{
  "train_examples": 145000,
  "decoder_width": 256,
  "decoder_norm": "layernorm",
  "decoder_head_dim": 32,
  "momentum": 0.95,
  "orthogonalizer": "newton_schulz_5",
  "max_steps": 5300,
  "final_lr_fraction": 0.05
}
Rows from block 9 of the image encoder of a small image captioner, named by matrix and row number. Rows with one number belong to one channel. Each number is 200 + 40 x the weight over its row's rms, rounded and kept within 0 to 999. All counts start at 0. After the name is the row's rms in percent of the matrix's.
After each channel's rows are labels from the 100 images, of 14976, where the channel reaches its highest value: "responds to" is what is common among them. Only what is clearly more common there than usual is listed. The data: dead-leaves pictures: piles of overlapping shapes. In brackets: how many of the 100, against the usual share in percent.
# r30: branch 2 reduce pointwise conv (encoder.blocks.9.r3.0.weight, 36x144x1x1), inputs 0-143
# b30: branch 2 3x3 conv (encoder.blocks.9.b3.0.weight, 54x36x3x3, transposed, each kernel summed), outputs 0-53

r30.15,091,297,155,213,188,202,201,200,203,177,287,105,233,194,227,210,195,233,199,208,219,223,166,167,141,326,204,201,210,169,181,130,170,219,258,213,231,210,166,257,302,179,206,228,235,217,236,200,207,239,171,169,176,299,214,199,163,174,256,166,184,183,167,222,142,171,203,206,127,209,180,165,140,220,134,136,266,178,204,177,117,197,156,323,221,167,194,228,215,209,187,187,202,292,244,183,181,185,217,211,238,148,175,228,243,212,182,211,223,191,208,196,218,182,269,169,174,214,166,211,189,195,118,145,183,262,218,141,295,168,197,153,197,200,182,213,250,190,198,198,218,150,195,198,238
b30.15,095,170,124,137,150,242,277,174,219,212,182,178,160,142,116,171,173,191,189,235,176,150,208,222,143,214,155,218,213,167,227,185,222,167,159,163,199,142,184,133,151,231,121,215,151,144,196,196,167,177,194,165,126,190,179
responds to: pentagon (28 vs 5)

r30.30,102,253,143,199,155,204,238,177,325,207,254,154,164,192,186,172,246,241,211,167,223,181,179,248,209,219,136,284,217,247,209,179,236,324,239,312,176,174,194,178,220,201,142,219,162,243,213,201,148,206,228,201,190,257,178,150,213,228,125,249,247,206,218,152,205,265,254,195,232,172,161,225,227,186,151,213,213,202,148,207,205,188,219,179,222,244,252,225,186,191,234,197,176,162,212,175,172,225,162,166,215,258,301,179,213,191,221,153,188,158,186,206,170,242,212,174,171,266,175,164,163,231,251,185,237,195,208,166,230,214,297,234,210,191,187,249,213,156,210,80,198,165,189,224,282
b30.30,117,190,158,146,216,271,149,239,249,191,223,168,208,291,172,173,151,251,249,233,210,166,215,210,136,168,194,246,204,218,216,225,208,152,151,152,245,211,173,141,143,148,237,218,238,227,146,115,167,195,174,181,153,216,236
responds to: mixed sizes (95 vs 33.4); grey (47 vs 14.4)

r30.32,093,222,178,183,181,215,247,279,185,181,364,123,175,182,210,158,305,210,184,211,183,225,207,226,174,263,227,244,177,186,103,232,188,242,217,209,156,166,172,179,259,234,153,159,296,240,154,259,196,205,226,188,218,178,169,185,173,249,260,184,126,152,187,183,191,164,204,190,195,236,196,196,221,166,219,227,276,171,208,188,139,187,211,275,172,188,189,229,190,177,223,177,116,181,195,210,190,256,192,146,215,168,169,191,163,182,238,175,145,198,205,166,198,235,176,232,169,176,225,222,187,196,203,194,172,176,195,173,192,139,208,217,178,198,238,287,235,165,257,172,220,156,343,190,245
b30.32,101,217,156,232,189,156,251,187,167,151,178,159,182,127,194,217,140,165,228,161,233,202,163,122,192,184,157,147,167,161,197,155,212,157,141,218,180,234,157,164,176,216,107,164,184,161,211,195,123,181,264,200,149,162,262
responds to: flower (94 vs 5.2); grey (34 vs 14.4)

r30.31,099,179,159,215,216,144,141,241,228,186,285,229,188,223,110,295,179,278,144,172,221,154,257,229,211,324,216,258,166,193,130,123,223,211,244,245,231,177,184,101,113,171,142,201,209,187,167,206,164,176,164,210,166,212,142,145,201,205,281,171,152,234,162,204,197,203,241,174,224,163,200,223,165,245,204,128,172,201,178,208,229,192,187,233,162,202,223,156,171,160,187,252,211,165,189,236,175,206,195,156,185,197,112,178,196,204,216,143,203,181,154,182,183,247,218,220,148,171,228,230,218,181,152,202,198,126,203,144,204,236,230,147,206,165,204,224,253,179,212,241,293,250,180,189,245
b30.31,108,187,136,229,209,179,224,173,260,155,224,153,231,149,210,196,168,146,151,263,154,248,221,121,192,167,233,143,198,205,197,159,211,145,210,191,131,203,235,232,126,198,209,193,109,206,167,168,120,222,208,152,221,218,247
responds to: flower (75 vs 5.2); small pieces (71 vs 33.2); grey (44 vs 14.4)

r30.24,099,247,222,213,218,281,203,280,257,171,289,231,226,121,153,242,221,165,197,207,172,184,158,214,270,120,177,207,191,182,126,234,341,261,181,285,170,166,210,260,289,193,165,182,174,176,289,233,144,214,210,227,245,108,222,177,233,232,131,148,170,192,213,246,208,197,233,182,243,199,166,186,295,174,241,192,238,203,180,204,169,213,231,186,199,207,191,238,198,233,206,198,236,208,197,207,204,165,218,183,180,232,184,176,217,168,220,165,180,161,212,150,214,256,198,231,214,171,242,239,214,250,210,129,222,203,201,253,274,203,269,178,194,229,252,175,216,210,129,155,156,188,170,211,184
b30.24,107,194,186,164,261,184,192,212,237,202,229,193,228,244,178,122,206,137,251,130,210,205,238,119,169,196,202,216,138,147,166,196,218,183,219,149,220,203,183,199,174,173,220,234,188,208,148,206,87,255,147,143,176,216,113
responds to: grey (63 vs 14.4); gear (29 vs 4.9); ring (27 vs 4.9)

r30.7,092,255,216,188,272,149,208,172,168,226,365,167,168,259,237,135,254,175,187,205,231,162,249,113,187,236,176,241,153,173,159,281,122,177,240,159,238,197,177,249,317,155,188,148,248,246,177,152,173,195,169,209,190,133,177,138,177,162,208,184,227,161,211,227,135,229,213,201,214,215,226,174,153,265,226,169,267,216,156,195,192,209,238,207,170,221,189,158,183,150,132,195,226,211,205,203,221,207,195,235,181,191,159,191,268,149,212,215,204,241,187,196,203,200,236,132,239,186,141,254,164,192,153,241,206,222,129,244,223,222,169,179,202,221,194,220,254,184,215,162,212,164,207,254,146
b30.7,075,171,140,178,266,210,180,187,220,221,184,197,118,143,205,218,185,156,212,175,185,183,175,181,181,226,256,128,180,96,248,126,218,184,204,174,177,156,127,180,161,173,131,150,190,150,133,176,225,163,221,159,227,231,197
responds to: shaded (80 vs 50.3); star (66 vs 4.9)

r30.13,093,280,185,222,208,312,156,214,276,185,189,220,173,125,124,247,333,142,215,169,140,184,118,177,274,219,224,103,157,183,221,231,209,250,264,239,158,211,196,227,237,172,183,172,312,228,243,251,177,157,189,222,204,209,194,224,180,161,204,155,263,235,181,164,244,236,147,245,171,182,246,136,214,149,163,185,241,223,250,196,247,180,198,258,275,224,213,236,189,217,210,142,160,201,197,180,216,229,201,214,223,285,240,215,237,193,183,250,214,214,245,188,237,231,206,190,179,231,172,192,173,195,219,210,228,174,210,194,206,198,204,190,177,192,268,237,160,149,216,251,219,164,223,146,222
b30.13,089,202,171,167,175,147,219,205,204,176,228,209,237,181,214,151,233,100,269,191,191,185,217,173,211,171,168,213,215,144,161,179,236,221,230,172,185,102,200,195,140,244,255,196,183,181,157,250,101,193,199,119,195,154,134
responds to: mixed sizes (76 vs 33.4); grey (63 vs 14.4); circle (35 vs 5.3)

r30.12,106,167,216,223,173,220,153,269,249,239,162,193,185,199,164,179,235,94,194,217,286,275,163,113,217,160,173,180,277,225,243,152,228,347,132,124,207,194,170,169,247,191,220,160,171,184,219,144,198,181,177,188,171,181,156,150,164,182,239,209,164,217,249,227,173,234,204,195,191,197,208,154,130,273,182,207,186,158,206,219,170,213,195,204,194,180,154,178,206,193,155,190,211,154,195,206,214,187,192,245,189,193,219,199,263,141,189,174,224,164,209,218,244,199,234,130,214,340,188,193,186,283,229,185,191,160,232,227,156,288,193,307,171,235,214,182,171,180,210,181,235,213,208,215,183
b30.12,106,155,158,177,178,177,204,249,194,216,187,199,174,182,240,199,239,117,237,174,209,219,219,245,171,214,173,211,237,214,216,242,158,235,273,248,191,138,226,120,278,226,219,223,277,203,199,85,201,224,224,225,187,278,177
responds to: mixed sizes (96 vs 33.4); gear (37 vs 4.9); ring (28 vs 4.9)

r30.4,104,173,252,231,239,171,244,301,203,234,244,168,253,210,128,160,171,246,223,184,176,208,251,286,263,199,223,249,262,251,188,151,190,270,203,237,213,193,147,253,262,187,183,157,216,202,187,163,166,192,194,180,241,195,193,183,133,187,272,180,134,187,230,151,221,267,113,166,169,161,168,201,190,163,159,194,166,194,140,224,198,165,182,180,209,199,217,186,194,176,167,214,182,184,204,243,149,205,169,291,260,243,215,180,208,169,194,158,281,158,219,254,118,218,232,201,196,219,179,169,203,239,246,173,226,212,259,205,148,246,154,197,188,158,143,100,194,245,193,305,201,184,134,239,203
b30.4,100,179,153,118,167,255,197,247,154,148,221,149,188,188,147,147,111,186,185,181,225,147,231,201,149,242,255,270,191,205,161,149,198,209,159,245,189,207,225,134,193,226,228,209,239,161,114,156,215,217,157,169,186,226,215
responds to: mixed sizes (72 vs 33.4); ring (36 vs 4.9); gear (25 vs 4.9)

r30.23,095,275,159,237,170,141,205,246,200,179,331,227,201,167,250,214,248,197,230,136,245,263,219,163,83,217,143,341,188,186,259,224,161,206,218,251,203,163,174,250,190,210,222,138,343,306,192,130,175,209,190,174,183,194,170,211,177,180,232,232,219,205,176,220,222,179,183,202,230,203,188,146,186,213,211,204,237,240,159,233,141,198,232,199,142,185,187,213,142,167,252,157,174,224,214,254,220,209,205,197,167,181,167,194,166,174,182,166,182,195,201,278,150,198,259,185,230,165,164,205,185,145,175,211,148,275,249,184,208,194,208,215,200,228,222,196,231,202,178,249,202,195,230,219,161
b30.23,095,166,96,211,219,227,176,215,203,270,189,197,117,144,190,156,223,151,168,211,195,148,117,233,150,142,160,156,208,223,184,201,158,165,168,193,148,223,206,148,201,287,183,189,202,193,138,162,192,155,265,207,185,183,188
responds to: star (59 vs 4.9); flower (29 vs 5.2)

r30.20,106,156,173,164,167,227,255,230,246,182,208,185,166,203,234,176,251,222,187,148,180,153,196,175,288,178,190,159,233,160,169,187,193,308,203,164,174,199,180,187,164,150,144,198,133,115,174,204,189,203,184,190,167,247,106,209,206,167,191,208,204,147,191,183,144,129,192,155,153,169,250,182,152,244,270,198,172,128,233,183,193,189,245,164,159,206,166,184,115,180,182,341,182,184,289,177,215,193,204,179,185,168,135,219,266,263,156,221,209,242,250,150,215,153,161,184,192,249,165,190,202,253,244,184,272,221,176,245,210,138,233,176,230,177,206,239,194,159,137,161,233,191,152,213,184
b30.20,095,267,193,149,178,228,226,221,261,186,188,190,186,194,200,291,158,206,242,214,268,202,190,152,279,233,232,237,290,193,138,188,171,273,166,192,240,200,239,191,149,195,163,203,226,192,178,101,217,219,220,151,191,238,169
responds to: mixed sizes (82 vs 33.4); gear (27 vs 4.9); hexagon (26 vs 4.9)

r30.17,103,237,220,178,174,176,338,163,254,154,144,214,149,150,177,131,153,206,266,137,187,119,158,184,131,260,156,242,131,193,267,230,181,255,296,251,161,173,189,172,143,173,148,253,149,166,227,262,226,186,183,205,178,151,127,240,238,159,173,249,177,226,211,166,194,211,136,230,190,205,189,194,220,204,222,199,188,179,287,177,205,190,220,230,223,259,213,173,231,266,184,202,169,216,205,189,224,226,226,178,191,199,281,221,162,163,210,245,163,251,233,141,202,231,180,204,257,220,258,218,185,215,169,190,166,171,161,131,211,274,186,198,172,216,185,150,216,132,216,173,181,165,167,149,208
b30.17,103,243,158,151,260,241,198,243,213,269,160,193,195,217,168,226,172,224,222,214,185,228,263,246,169,180,182,231,252,222,183,129,194,195,181,225,300,208,178,182,96,272,223,199,232,217,227,236,202,122,220,168,221,160,253
responds to: triangle (33 vs 5)

r30.14,094,228,167,229,198,173,271,280,235,188,383,170,218,209,192,229,204,276,201,247,228,171,199,174,161,235,195,257,117,179,220,166,198,158,178,201,322,142,200,195,172,201,218,242,222,267,137,162,200,189,207,167,209,223,112,188,195,149,211,216,185,161,197,144,171,178,163,186,118,205,217,237,199,205,183,175,258,199,192,189,195,214,219,248,179,193,179,223,187,253,177,138,190,258,181,176,235,187,226,178,163,275,199,206,195,186,211,206,189,210,180,206,186,171,200,174,228,286,226,190,209,236,217,181,189,211,242,206,323,203,134,220,213,260,197,222,249,270,218,213,227,255,251,210,279
b30.14,081,173,174,253,156,168,169,114,209,202,168,149,189,111,221,227,159,150,182,210,223,234,198,164,181,207,158,149,204,153,228,259,184,129,183,213,207,126,184,282,163,217,156,216,176,212,149,198,122,165,206,155,216,260,216
responds to: flower (98 vs 5.2); small pieces (61 vs 33.2)

r30.16,094,284,192,222,200,130,153,189,146,167,333,176,207,214,176,222,280,265,167,257,184,181,199,282,244,313,224,284,140,193,194,184,297,197,281,170,133,174,195,209,213,219,226,184,251,218,173,228,178,149,197,183,228,218,166,214,162,174,161,256,214,249,149,254,218,142,183,205,229,143,174,185,254,167,237,183,165,257,165,197,178,185,166,238,204,209,173,195,225,208,203,190,137,192,166,202,213,190,223,215,238,175,265,303,191,167,158,204,181,217,211,196,121,197,155,181,201,267,221,232,162,225,210,186,217,236,135,168,239,176,176,185,146,185,183,222,190,175,147,201,193,202,251,228,268
b30.16,113,164,203,228,242,184,191,137,178,131,175,171,177,189,142,112,173,167,221,157,151,203,196,121,111,178,206,157,206,164,172,195,228,119,205,188,114,172,222,213,202,186,193,242,174,229,194,160,134,182,129,185,238,162,206
responds to: flower (71 vs 5.2); small pieces (66 vs 33.2); grey (45 vs 14.4)

r30.9,097,205,129,176,219,217,233,279,214,213,373,155,243,208,300,148,197,173,236,170,214,179,211,231,161,250,157,197,151,199,184,310,182,174,245,249,176,183,229,177,227,220,285,218,185,302,194,218,168,161,197,234,175,189,216,138,198,250,248,199,225,167,167,277,162,159,231,152,213,194,225,150,181,218,160,218,242,186,224,197,222,193,196,173,179,158,174,266,171,188,189,170,257,237,155,217,165,195,226,166,259,205,187,197,143,203,190,192,217,208,163,228,249,207,212,172,208,240,224,165,87,152,212,287,211,162,186,194,250,205,152,259,204,230,274,178,210,213,192,219,175,203,176,173,171
b30.9,088,213,165,191,157,244,167,179,202,189,175,140,90,126,256,246,137,191,212,156,225,199,192,80,185,202,233,228,214,148,178,162,202,100,205,176,184,221,209,189,217,193,128,197,211,222,175,169,210,216,201,144,191,232,182
responds to: shaded (76 vs 50.3); star (48 vs 4.9)